python train.py --encoder_arch="vit" --image_size=64 --color_jitter=0.1 --encoder_qk_norm=false --encoder_moe_every=1 --encoder_expert_mlp_ratio=0.5 --encoder_experts_per_token=2 --optimizer="muon" --batch_size=64
Rows from block 4 of the decoder of a small segmentation model, named by matrix and row number. Rows with one number belong to one channel. Each number is 128 + 24 x the weight over its row's rms, rounded and kept within 0 to 255. All counts start at 0. Numbers have three digits each.
After each channel's rows are labels from the 100 images, of 14976, where the channel reaches its highest value: "responds to" is what is common among them. Only what is clearly more common there than usual is listed. The data: cartoon faces.
# convs0: first 3x3 conv (decoder.decb.1.0.convs.0.weight, 64x64x3x3, each kernel summed), inputs 0-63
# convs1: second 3x3 conv (decoder.decb.1.0.convs.1.weight, 64x64x3x3, transposed, each kernel summed), outputs 0-63

convs0.12:125093109146133076124087107069124115077110100160134130125137128140139139135070095151115114116117165144121105097141137107113129161085130104095115147088119116088097091120125134126139126121122110
convs1.12:087159126143151101105096157110157119130111175106105100125120094099085123119108139123134103187125124122133143123123161139162123142099102163159085118115183126117129112109126133138094170138113116
responds to: beard

convs0.4:152145133167106157151105112136117181123145091144124142077134090115118134117105122116105105132117105076152116079081161148157144132116134130105116096088112118121136129109119136118160095170118105
convs1.4:094107124086143124097139146142106182163142100120113143121143163083144100142140115120144167113110101108151108096108076112119176130117110136105148128096121128134133120160136092133105112093081140
responds to: looking left; glasses; surprised

convs0.10:161163103126136111122158111105107121153118104108137149105113150119114147131140108163130101099114082100088113127124129129165108136127165095078129134132130123091131145149144138157164195091089121
convs1.10:134142163141106123136070146127113132127140127130121117112154126133141136098141167077149122100108122138113082143175137157084162071116136142172136120152143150124112121114125132149121082164130082
responds to: blue hair

convs0.0:109118118115132152128145138100166148154067134157108159110074130120167129136102114131083173112115146114150132144169159095132110112127124140137117147116147159103119095092150173126129122141084119
convs1.0:154115165129094108128138110149131096127130161134133119113119133142080118118194115159173076108094111116161099109112157160093104141108107121106115128129095138113116138127111086128121126127184122
responds to: surprised

convs0.21:148121133159128077163110133121120089199128134120139121138135131103096084106108084133114118124152143097132181118118103152127128149124171131103107121143125136096092101116146098104097106163131129
convs1.21:117128145139133154093158147147147131105171106105137134113144089143116146105099146129133080139081118125120090161147122151095092097160109102199131111145128150145151148119105118102153097115113116
responds to: crown; blue hair

convs0.11:145141154151141142122115129128132158154078131129151134141150144137138122146109095138179128133122112126120105142100112128112142131096140143076115129140121052132131149114153120199076146107123172
convs1.11:108121108133080126136082137110080144121150140128066125129153097123120133098140154100131161082154127120125141111176157105114157106139144124141116122158151119165114090117138144143131114174117087
responds to: blue hair

convs0.53:108109133116105103098113116091128085091118084142135143141122140150139116121058116137086094104139137143119131171122147085144124108109089126128098111115143121107113108152154130155100157092158156
convs1.53:112156109117164143120121127159095158150123135131100124089143096136108170109133128104150155171141141138136135084141097150157160176088119098142149152132111149136151120113112150124159137104066105
responds to: white hair

convs0.1:161127122154124128142041104173134155141140094131085108125154184160054147148126121132110117114145146126120144136157116159151119139153113134138132152136117134124119119115152147136157145146131118
convs1.1:130102118134100090104154146083112111124114133128163137119113101091224142112119121125121136142124082135148141122098156109103117128112154115099101129144165086099117104136114111123097117108129148
responds to: glasses

convs0.25:110152170126141100103132161073140112133111138144153108135129099118123063098126099122107106159141129177145113148126128096069140104124084140103146087136115125135160115110124098121094127116137128
convs1.25:132101096133102138137131118115080131116112091139133129077131119121150113137173160130141165076129130103135109110115118129161144139119140168101126129157164105099110098139125126111092086181125082
responds to: white hair; top hat

convs0.56:123089138098115117160133117078183130123116147124187091131138136104150097132152113107113137102093107085144127134151094086152147101136094121150137134094135127102108153110131137108127127147078117
convs1.56:119087112069096110110115133098102136124123130102098129109156104136146160122130143144180114118150135121123122117109175097143067159100097125084113140155104154112108131163111106152110137109112140
responds to: beard

convs0.46:163107131100131078110106148134131115146138141087138102122148163143102078110111134149094156128130107107149114081123140155118127113147101124149141141074110119132119121114116069109104115191133116
convs1.46:090126142147154169161147120107179141106145090153146127127151113139156185148131103110139111159185135146134140189130125112145131115137158108118157141140097148128138152117120173142148137099114124
responds to: glasses

convs0.52:130135105127134129093117126171109098135142068117111177142143086135138126160123119116135135085156176132120166109148151179143153129121158125128169132093146088098126121142136103104118102104105135
convs1.52:108135143135155121139145108132179144096156132131131112154148167139078167084082121141132120134114090123121094158138115145075116098148147134156113155116119149165145163129174143115150151129155126
responds to: crown

convs0.16:106087138163059128115129160092114110134095115105110153114074116126145128140134093139127107127105108114086123104154107106093116088112121130086125171125106118118109144107156120131101125172122138
convs1.16:143158127120140104124118122179097150116163122119137080118180133104145143084138152158113152142101153125127110121137149119120150148148085109129111089122114075167152121164132107106141089103095116
responds to: looking right

convs0.18:108119126124086161197114152127109121136059143101105143170099164134145100108152110124125127106152126099108139124140150113086109108153129108156137158152163142112137108120122115120148127123094089
convs1.18:126097116144167131083140099114145135139139103158157114080127076153082130115100128114133126143147135137167106103149101128175131143112143152128148109102055143164142140139112103131151117116136141
responds to: looking right; surprised

convs0.50:123087103102094138119133130128104132162158137111138102131145111109111159131111187133079100167108146107142179149132134150087093139118119074156143135121137147100112135170121132119165108106114122
convs1.50:139133113141137151089157077108139125165173100137190129120124079141167115101144117149147131118137084134149081095117135143126103129123140115133111115130112123171150153123097115114079116127104149
responds to: crown

convs0.19:095124125121156143104083137105098153106100122094107146154141109106089107087087101157147145158133124160063137120127182102109144158123158121120138116143135141155138146139147113146117100097142134
convs1.19:123144082104078123140114113150084126129099138138133097125142127148152120141133145120142135061137102093180138115119084107151144132123155105109162145123149122140100102140152118118136106179147083
responds to: surprised

convs0.28:116125098127125156089143112155115128116106137117089167154124099117120102122164096103093101125062086122126135168139095104134137174083157155155134112132120145148119155123124137121121098129164103
convs1.28:096138131168122106144122137105157139137138141136146078146119123178130134168148143139127120144185186153132129095129147159179139096137112112089135119125126100123133154146105122115133159124069142
responds to: spiky hair; glasses

convs0.17:143117175123127134164086113147102119105131116154200146156129119124095099107085119124146100128146092113089090105156140136130130095143156121102149134107140103120132135167116148126121130145164084
convs1.17:113133125157107108132149174094150128169143134121122119126147149127160171135168134093099125113108132144139140146114167145123145186110077095120102136118152118155121135058155101112106134107124133
responds to: looking left

convs0.63:146150132117151135172121124145126112145145149113081128151112063124048141133119157141117149099129094148092133111138118161143109145153110132115129175085128154149105132141157155144147128118110148
convs1.63:107101114119127149137142112143115098122122144117105126134142140110115118096143115170140108204131198121135137131143044126144081142126118129104110091084123148110144133134107113121131133152132118
responds to: yellow hair; spiky hair; pointed hat

convs0.9:153153147142117094104146101126115124144112140091098088153100166122151130117108149175132123133119129129149159134127142131099084159104119111127047132178128157159148112141113121106119092129128115
convs1.9:116118121114120126135109156140140169132105095130128140147124111137081131154150118133158139192126162163080095097110090140139145142137120131135114110076179153107147097114167155147144142112145150
responds to: yellow hair; cap

convs0.43:117118128120108101107111081092153148134128151131141130177150153161152092132127121139114159104112159177137156136141113150158147160179179120160148129140158130158111089137156145144129153104137114
convs1.43:135150143151132127147144133153102118115152091116112127057123147087121123115126131103132097130128107063129141093108111123087097115135100106128121091152084107134126112104101110131134063138109127
responds to: surprised

convs0.57:130134131136132123120128119124145121131111146136083110136117078116000131145107117131116115137121066130125122123105088126120144128115161115132136127118120131127081116122144122113127112131132146
convs1.57:151116116138147164144115142145125117111146134136114111161129130112062125112125133115137125181135177155128121136134066148142098117156099144160135158092100117154177142105084103134156147153112125
responds to: curly hair; hair: spiky hair; sunglasses; black hair

convs0.29:119071119155095101149133123125109118062140108098133145109096133109127107140091173135148103148148153131129144128130180130076110126134168116134127124086143179128141104157135129111157121119122127
convs1.29:132159166112144104120153112162109141167107128162114109166116144118190111112127095137110153169114116114164127145132086114191114158122078126123106115120100106091126138140124104125119116117151136
responds to: crown; blue hair

convs0.3:100099160122145115106093145107130109044150108170117122140119125124101137155158066124095141116112123142086131139142083131114135086157119110152137111124119139081099128120127128123105114131124126
convs1.3:110135132153148125167117130089145140129109099116073126169157107128094154118135142146167105160129173176125138162155124110125127146114147162102105096100150158121119102163137158142163161146137127
responds to: pointed hat; crown; pink hair

convs0.60:117108114095125139142124124073142155131096112173135138125130149133116127110109119122124145120101145149120120111087128077129157117068106183132130110143101103098093075148156144128113117099092147
convs1.60:150135122166173116103129119111124083127157097137110163163108144121155130143115114122103125086113119156133154118142135102153135156100108140105104143121191120137159131111135159145102100140185085
responds to: cap

convs0.2:104082124095153117113146121126138112109157070122132133125089146147135208135100115122139131143102099138127110144120164090131119131139103189126141110130116105132125088129151160121094140105131094
convs1.2:110125115135119155106120108110126109178122101130129152142107084121089131110109125156155082127083118151133121132137085155091119117181137098157116112121107185143144146117082151111104116147099121
responds to: looking left

convs0.40:101194130113140074116145082133144131167105135132117111148138147135140144117148140136121119149145112119136134114117119159088114127130091133147061144137168121122134130124051138161146130121117100
convs1.40:148087088129146133125107104126096128098134137167138119092147127118120118163124120103115141124159140101123145124116120115127118151090142098086179141132077116170152160148177103084123162120158129
responds to: blue hair; yellow hair

convs0.27:120133128165117124092129125145098161103092096128151197092124145138159103126133122130160108154112123120134150186118155111090117114110153149143164116169131105132144158126095131135132161141150090
convs1.27:135135132092118124154152126130171092128138146132130077159100122119113152159132110167096134137166138143147099084110101135156109146148100116112064141082130162115115116130110158145146128089130156
responds to: blue hair

convs0.41:098110120158136102156084122103126120163125137179107120155122123146143113109123108146124087110190094126149093101136111139099106163136061092145090135115148140123133111118104142098110111124137129
convs1.41:164143162127109149078146102124124126165158106103145136124128060104120153154114130110106135147105120136112122178101155143146132113142164125133163112119119139134118172144106078157165140147095130
responds to: blue hair